{
  "register_tokens": 8,
  "optimizer": "normuon",
  "momentum": 0.95,
  "epochs": 9.7
}
Rows from block 3 of a small image classifier, named by matrix and row number. Rows with one number belong to one neuron. Each number is 128 + 32 x the weight over its row's rms, rounded and kept within 0 to 255. All counts start at 0.
After each neuron's rows are labels from the 100 images, of 14976, where the neuron reaches its highest value: "strongest on" is what is common among them. Only what is clearly more common there than usual is listed. The data: scattered letters and digits in many colours. In brackets: how many of the 100, against the usual share in percent.
# fc1: MLP up (model.blocks.3.mlp.fc1.weight, 1280x320), inputs 0-159
# fc2: MLP down (model.blocks.3.mlp.fc2.weight, 320x1280, transposed), outputs 0-159

fc1.633 [178 140  98  85 188 109 153 178 112  86 142  92 128 130 113  79 124 112 141 129 182 129 111 118  92  98 166 117 126 116 233 136 115 102 123 106 128 191 152 158 135  65  72 140 121 184  84 103 137 116 102 165  91 101 118  80 127  87  92 102 158 135 133 162 159 151 144 144 151  96 111 196 166 178 119  94 173  97 113 115  99 188 172 154 135 121 122 126  72 158 119 128 104 140 114 148 116 141 137  75 136  89 109 140 147 121 140  81 124 135 110 119 137  49 127 149 152 130  96 119 111  96  67 115 198 107 184 148 107 113  75 115 137 128 123 150 123 107 192  57 110 134 185 133 151 110 105 134  88  79 115 166  96  79 146  99 113 150 124 103]
fc2.633 [121 191 143  99 123 126  63  89 130 133 123 109 131 141 101 118 137 155  84 148  75 138  91 115 163 173  90 121 153 143  64 122 186 113  88 140  72  89  79 164 140 144 100 171 146 158 145  92  93 104  73 139 129 143  81 119 137 137 143 190 159  95 152 124 135 150 113 124  92 135  83 151 165 124 144  84 158 105 129 128 118  99  94 143 136 131 178 163  77 160  78 133 137 130 197 133 109 182 152 149 134 199 187  92 139 126 151 112 137 130 137 133 123 129 123 128 114 181 169 113  55 100 113  88 101 103  66 134 117 146 165 146 117 102 143 163 101 124 135 133 143 100  74 139 140 156 144 148 146 119 177 142 132 126  83 158 167 138  80 102]
strongest on: white (61 vs 19.4); pink (47 vs 19.7); orange (45 vs 19.3); yellow (45 vs 19.5)

fc1.652 [129 108 121 168 126 154 162 115 126  77 147 152 103 147 138 136 154 202 152  98 143 116 145 118 120  74  96 167 125 100 159 113 138 144  74 127 150  98 138  93 135 156 109 156 122 144 125 153  94 129 160 151  97 179  96 126 137 214 157  96 181 141 156 144  85 103 160 139 139 128 124 141 167 104 124 103 100  89 122 140  81  99 100 106 118  94 152 140 107 109 129 144 130  86 129 105 123 156 117 152 100 133 126 132 130 116 103 121 130 161 106 161 121 145 110 115 126 173 113 132 152 121 151 114  89 172 130 139  78  44 134 124 112 109  85 110 141 142 143 179 168 130 135 146 105 124 128 105 120 142 134 195 170 143 107 137 142 171 122  97]
fc2.652 [155 120 146 110 110 176 126 187 123 116 100  46 121 127 113 120  62 127 184 171 137 121  87 123 145 121  95  51 114 117  84  85 170 107 108 127 128 139 193  88 170 128 114 152 114 132 174 111 171 125 150 159 162 117 190  90 114 135 155 150  82 119 110 136 163 121  82 132 123  81 156  67  77 141  91 188 126 111 126  96 176  37 135 153 132 114  74 123 106 117 139 109 103 134 131 143  65 194 142  99 156 134 123 109 111  86 133 130 126 146 124 113 116 120 122 109 133  90  84 125  84 202 116 156 138 107 148 148 156 135  78 146 116 165  85 127 141 146 126 153 126 107 160 159 116 146 129 114 158 121  72  64 117 157 128 191  65 172 101 116]
strongest on: black (62 vs 19.7); blue (46 vs 20)

fc1.700 [155 146 140 128 143 145 130 144 186 183 131 113 109 104 100  98 105 106 186  81 144 138 164 156 201 117 160  95  95 112 158 130 129 100 136 132  97 147  94 157 161 144  81 134 109 169 160 176 142 110 114 145 110 131  91  98 152 115 189  85  94 100 168 143 101  82  81 146 125 122 139 118 107 156  96 243  90  92  94 142  79  97  80 137 154 176 142 128 148  75 123 103 116 121 106 112  37 124 112 190 117 186  93 128 121 102 117 147 157 137 113  95  97 172  78 178  99  79 148  96 120 121 171 120  98 140 199 114  99 139 143 112 164  95 181 126 152 134  77 167 107  57 157  78 117 114 192 126  72 144  77 165  62 111 102 165 130 141  67 147]
fc2.700 [127 124 118  71 113 163 153 125 142 150  94 144 170 165 211  95 116 159  73 103 133 102 122 110 119 140 118 136 105 100 109  60 128 136 130 117 199 183 184  82 154 101 134 144 165  29 121 145  74 173 104  97 138  85  81 138 155  24 110 108 124 132  94 147 165 131 163 122 163  98  70 161 170 103 136 129 142 130 123 126 137  97 168 167 107  85 162 184 145 121  97 192 180 108 181 156 122 138 147 143 134  70 133 101 129 119 161  90 168  99 116 161 107  89 201 101  88 135 149 153 123 102 133 164 109 130 109  90 110 125 151 105 116  73 107 121 123 163 155 102 109 162 106 153 117  99  88  98 130 123 113 145 133  95 172  62 150 151  85 136]
strongest on: pink (45 vs 19.7); white (44 vs 19.4); orange (42 vs 19.3)

fc1.131 [122 144  91 101 108 103 171 114 154 110 142  89 158 107  72 171 158 151  85 150 117 129  77 140 131 112 177 105 154 187 121 173 107  70 144 104  71 136  77 197  85  67 123 133  89  67 122 144  99 137 137 114 145 156 154 162 125 147 183 176 127 194 127 127 111 123 153 130 120 174 110 131 158 115 117 108 152 159 114  96 166 130 161 149 160  97 147 150  92 157 139  76 131 100  26  83 110 127 103 113  86 112 149 114 125 124 136 100 108 133  73 159 154  90 112 187 167  86 100 164 164 172  68 180 109 170 121  65 129 114 113 165 146 121 159  75  98 102 131 110 237  62 165 177 170 141 144 138  99 221 141 158 113 143  88 105 124 139 154 115]
fc2.131 [150 119  70 154 141 191 124  96 120  70  57 128  87 134 184 102  88 124 103 159  69 140 162 108 146 166 158 137 107 107  87 166 108  99 110  29 100 138 128 168 129 133 116 172  93 117 133 118 160 132 112 152 101 114 110 117 177 138 185 112  99 134  86 101 166 173  98  86 138 174 103 140  65  84  78  97 101 148 175 150  98 146  32 156  79 105 136 123 175 133 167 110 117 190 108 139 154 157 100 172 156 146 166 140 125 190 146 107 136 101 179 171 184 110 129 145 176  98  79  69 138 106 157 158 176  66 132 130 153 142 150  94  62 131 106 121 100  71 153 119 105  99 164  92 143 123  87 150 124  85 139 103  72 144 159 171 120 124 121  86]
strongest on: black (59 vs 19.7); brown (43 vs 19.9)

fc1.734 [127 144  72  78 147 107 153 144 143 188 116 114  99  93  99  96  57 135 151 139 151 206 164 126 147 142  96 157 185 163 103 128  74 105 126 131 141  99  66 156 107 125  95 100 162 116 113 110 116 133 186 119 118 168 102  98  93 121 154 174 138 130 168 135 153  85 168 127 167 168 127  88 130 180 159 156 178 100 108 150 151  96 142 170 102 110  93  83 149  62 171 181 171 163 144 142 110 138 124  62 126 136  85 125  60 136 105 129 125  94 154 141  91 119 105 145 182 127 137 147  87  80 134 158  99 168 139 187 162 153 168 139 115  87 137 123 131 137 141 142 135  74 131 140 104 137  74 144 142 137 145 153  84 196 119 163 172 142  89 108]
fc2.734 [140 168 153 186  71 135 122 140 104 170 116  88 124  93 160 119 137 185 148 106 149 141 159 101 126 126 145 173 143 160 143 174  74 103  57 121 131 100 128 151 183 116 102 149 139 128 165 110 123 131 111 109  96  92 120 137 138  82  75  97 129 159  71  96 143  90 177  93 104 119 114 121 130 153 111 164  77 114 190 118 134  95  89 110  81 145 122 159 129  99 103 102 159 110 106 110 127 122 134 134 133 149  88  85 111 114 115  64 138  72 110 121 132  77 138 111 189 135 121 158 140  90 225 116 111 179 122 150 127  89 165  65  65 148 140 147 188 156 112 174 147 115  92 161 123 142 111 139 112 190 148 157  81 112  94 139 128 158 113 134]
strongest on: pink (41 vs 19.7); white (40 vs 19.4)

fc1.664 [129 151 154  81 166 162  80 105 173 130 120 150  82 132 118 101 102 228 218 147 156 166 126 168 145 149  88 198 160  61  59 134 112 118 139 105 121 157  98 133 122 118 139 169 161 130 115 134  97 143 129 106  85 140 147 136 108 161 128 112 130 118  81 149  96 136 161 113 113 150  54 142 127 115 101 134 126 168 120 146 140 143 194 117  86 154 130 102  87 167 113 135 126 118 149  79  72 107  85 118 157 142  96 157 129 124 112 138 111  48 171  89 133 108  74 104 112  88 188 126 119 114 100 155  75 102 116 134  78 153 138  86 209 123 138 188 143  93 138 144  76 113 171 172  81  84 139 132 110 180 106 113 167 117  71 127 169 196 111  80]
fc2.664 [105 155 119 118 106  66  88 148  85 153  71 128 164 127  72 136 127  72  79 163  95 143  25 127 140 156  80 104 112 160 136 124 125 138 153 140 161 114 131 137 129 147 135 115  69 132 147 158 178 193 171 138 144 111 135 105 195 122 125 102 101 159 140  99 106 154 111  92 115 141 122 139 110 161 136 147 130 144 132  62 145 158  74 158 123  80 140 172 141 139 175 134 117 126 124 151 181 118 128 112  72 143 144 153 180 157 119 130 202 125  76 133 162 133 162 127 134 169 124 159 136 113  94 153 121 118  90 103 155 148  90 136 149 125 168 121  79 179 155 131 149 144 101  89 140 125 155 159 174  94 188 113  94 158 181 121  80 149 106 126]
strongest on: pink (51 vs 19.7)

fc1.211 [ 82 146  98 127 104 134 115  51 200 153 115 164  77 120 147 200 119  54 119 128 141 116  90  95 134 154 143  95 184 173 157 114  84 103 117  91 103 152 239 114 127 157  72 164 116 133 145  95 156 141  96 144 150 131  74 142 167 126 142 138 104 159 150 143 198 135 125 143 123 139 135 132 125 122 110 134  99 111  86  96 127  70 133 132 116 209  95 139  98 118 113 151 148 173 119 143 100 162 117  84 153 131  91 170 137 107 176  82 110 108 114 163 104 128 169 130 120 140 142  43  81 179 137 111 119 109  87 132 111 109 143 101  80 134 125 147 141 152 176 152 117 144 128 144 131 112 132 109 118 103 103 193 109 197 133 143 129 156 127 108]
fc2.211 [136 139 106 131 125  78 108 107 138 146 107 107 159 130 134 144  78 116 148 111 165 151 154  99 167 173 145 117 110 147 201 231 158 152 124 151 127 136 142 110 161 117 109 130 136  88 185 147 105  64 121 109  57 138 165 140 144  80 150 102 127  72 118 165 119 163 146  98  87 133 178 105 154  83 146  90 152 142 119  93  79  71 130 160 142 115 148  96 125 113 106 132 151 145 178 153 139  88 137 135  98 105 153 102 115 122 136 131 166 147 168 161 170  94 142 218 127  77 118 157  71 132  88 129 127  94 114 148 141 141 107 169  86 128 119 171 112 126  98 117 103 100 175 115 108 103 179  73 157 159  41  78 171 128  51 129 127  84  72 204]
strongest on: white (53 vs 19.4); pink (44 vs 19.7); orange (42 vs 19.3); yellow (40 vs 19.5)

fc1.605 [113 133 142 108 140 115 100 170  98  76  79  68  95 154 137 163 109 149 185  82 101  72 191 145  93 114 133 128 136 166 168 132 157 189 135  95 163  81 151 157 154 142 112 184 128 117 104  65 156 169 148 138 159 102 126 160 121  81 174  89 131 138 146 155 116 101 145 111  86 170 166 109  85  86 139 130 100 110  89 197  30  88 128 103 146 103  94  71 166  91 231 144  99 136 133 206 101 121 158  99  39 118  92 128 144 118  91 122 143 129  85 169 122 121 153 146 171 152 106 143 141 138  99 126 136 148 123 109 118 151 104 165 147 155 195 109 118 123 111 158  74 148 157  88 142 146 130  76  87 110 182 114 122 107  70 155 141 129 148 114]
fc2.605 [158  98 136 119 115 146 140 129 205 152  79 198 150 135  90 116 143 129  88 150  75 111 136 100 169 118 118 110 102 102 155 150 153  97 105 157 100 181 139 155 131 101 100 154 136 104  99 134 171 186 120 135 109 167 139 173 177 119 157 141 115 132 111 116 110 151  88  90  99 126 114 106  74 116 146 113  94 160 124 145 204 124 159 176  92 169 120  82 109 101 140 118 112 133 103  95 155 175 137  91 155 152 169 130 131 125 121 130 130 105 147 113 156 155 135 110 154 135  88  92  87 117 189 156  84  95  99  91 203 121 145 148 104 158 184 148 104 172 133  97 160  39  91 104 101 123 159  94 129 101 110 186 175 138 170 149 117 153 172 162]
strongest on: black (48 vs 19.7); brown (41 vs 19.9)

fc1.84 [146 131  82 127  77 156  85 125 118 120 163 152 160 104 175 116 123 120 143 124 141  58 130 134 129 127  76 159 125 190 147 126 118 102 161 132 177 192  81  66 130 150 101 138  89 173 156 127  83 156 156  98 101 115  93 125 110 139 130 184 156  82 165 102 177 114  95  93 115  82 157 156 155  93 152 124 155 108 160 154 121 166 102 104 146 122 139 149 163 134 141 151  95  97  93 185 137 114  79 102 121 164 136 138 156 131  95  94  97 133 117 116 152 225  94  69 148 124 100 152 152 134  90 117 120 156 172 178 113 149 136 125  81 172 102 144 154  98 100 106 179 105 153 110 113 143 170  67  88  92 150 153 165 114  99 113 162 141 152  30]
fc2.84 [158  87  96 144 167  93 140 120 140 179 140 120 189  98  37  76 153 165 147 116 131 112 112 137 119 123 125 109 144 117 134 101 110 118 105 108  79 118 189 150  57  57 132 137 182  95 123 166 163 134 159 151 145 143 171 156 138 105 167 114 120 141 132  96 106 121 127 116  97 122 116 131 147  92  90 174 102 142  81  63 124  77 117 152 156 182 145 120  92 106 128 201 149  79 160 137 132  89 195 125 117 123 110 156 119  90 161 140 174 184 109  79 115  73 154 167 102 133 137  32 122 100 194 107 118 134 164 115 167 123  87 171 136 134 134 134 169 157 133 129  60 149 114 117 136 167 117 101  92 166 101 120 117 152  74 163 128 147 180 135]
strongest on: black (51 vs 19.7); blue (40 vs 20)

fc1.157 [123  78  99 114 202 130 142 127 155 150 123  89 152 148 104  90  64  92 101 158  76 179 158 154 125 190 128 141 176 138 151 140 109 205 148 139 132 144 121 129  95  89 110 150  98 128 179  90 113 167 102  82 147 153  85 163 131  69 187 127 118  91 148 122 158  67  51 155 150 142  67 160 137 133 165 107 106  78 102 127 130 143 110 112 159 100 123 138  98 108 140 141 181 108 123  80 119 104  95 157 108  95 139 136 129 158 145 131 134 127 160 134 144 147 130  81 145 111 107 134 137 120  96  81  62  91  92 121 137 159 137 192 126 158 122 154 135 144 155 166 111  82 148 130  50 110 174  77 113 142 195 153 168 113 150 160 103 169 193 120]
fc2.157 [122 128 108 139 148 117 105 100  80 122 134 161 102 144 107  61 112 131 211 171 146 112 124 103 147 169 110 131  64  85 183 109 122 115  70  96 135  72 143 117 125 145 141 144 113 107 127 163 159 110 141  97  88  97 179 115 128 194  86  82 109  76 141 181 149 114 136 128 127 167 205 136 103  94 129 124 128 162  96 144 157 167 148 102 188 156 135 105 160 156 143  84 104 108 110 122 181 111 118 107 124  95 138 147  97 176 103  50 154 123 162 148 126 123 124 120 167 153  83 136  84 180 153 148  93 155 117  95 152 135 109 135 203 124 145 134  80 164 137  89 112 148 134 169 135 170  96 120 152  94 156 139 177 117 117 174 108 143 113 160]
strongest on: white (63 vs 19.4); yellow (44 vs 19.5)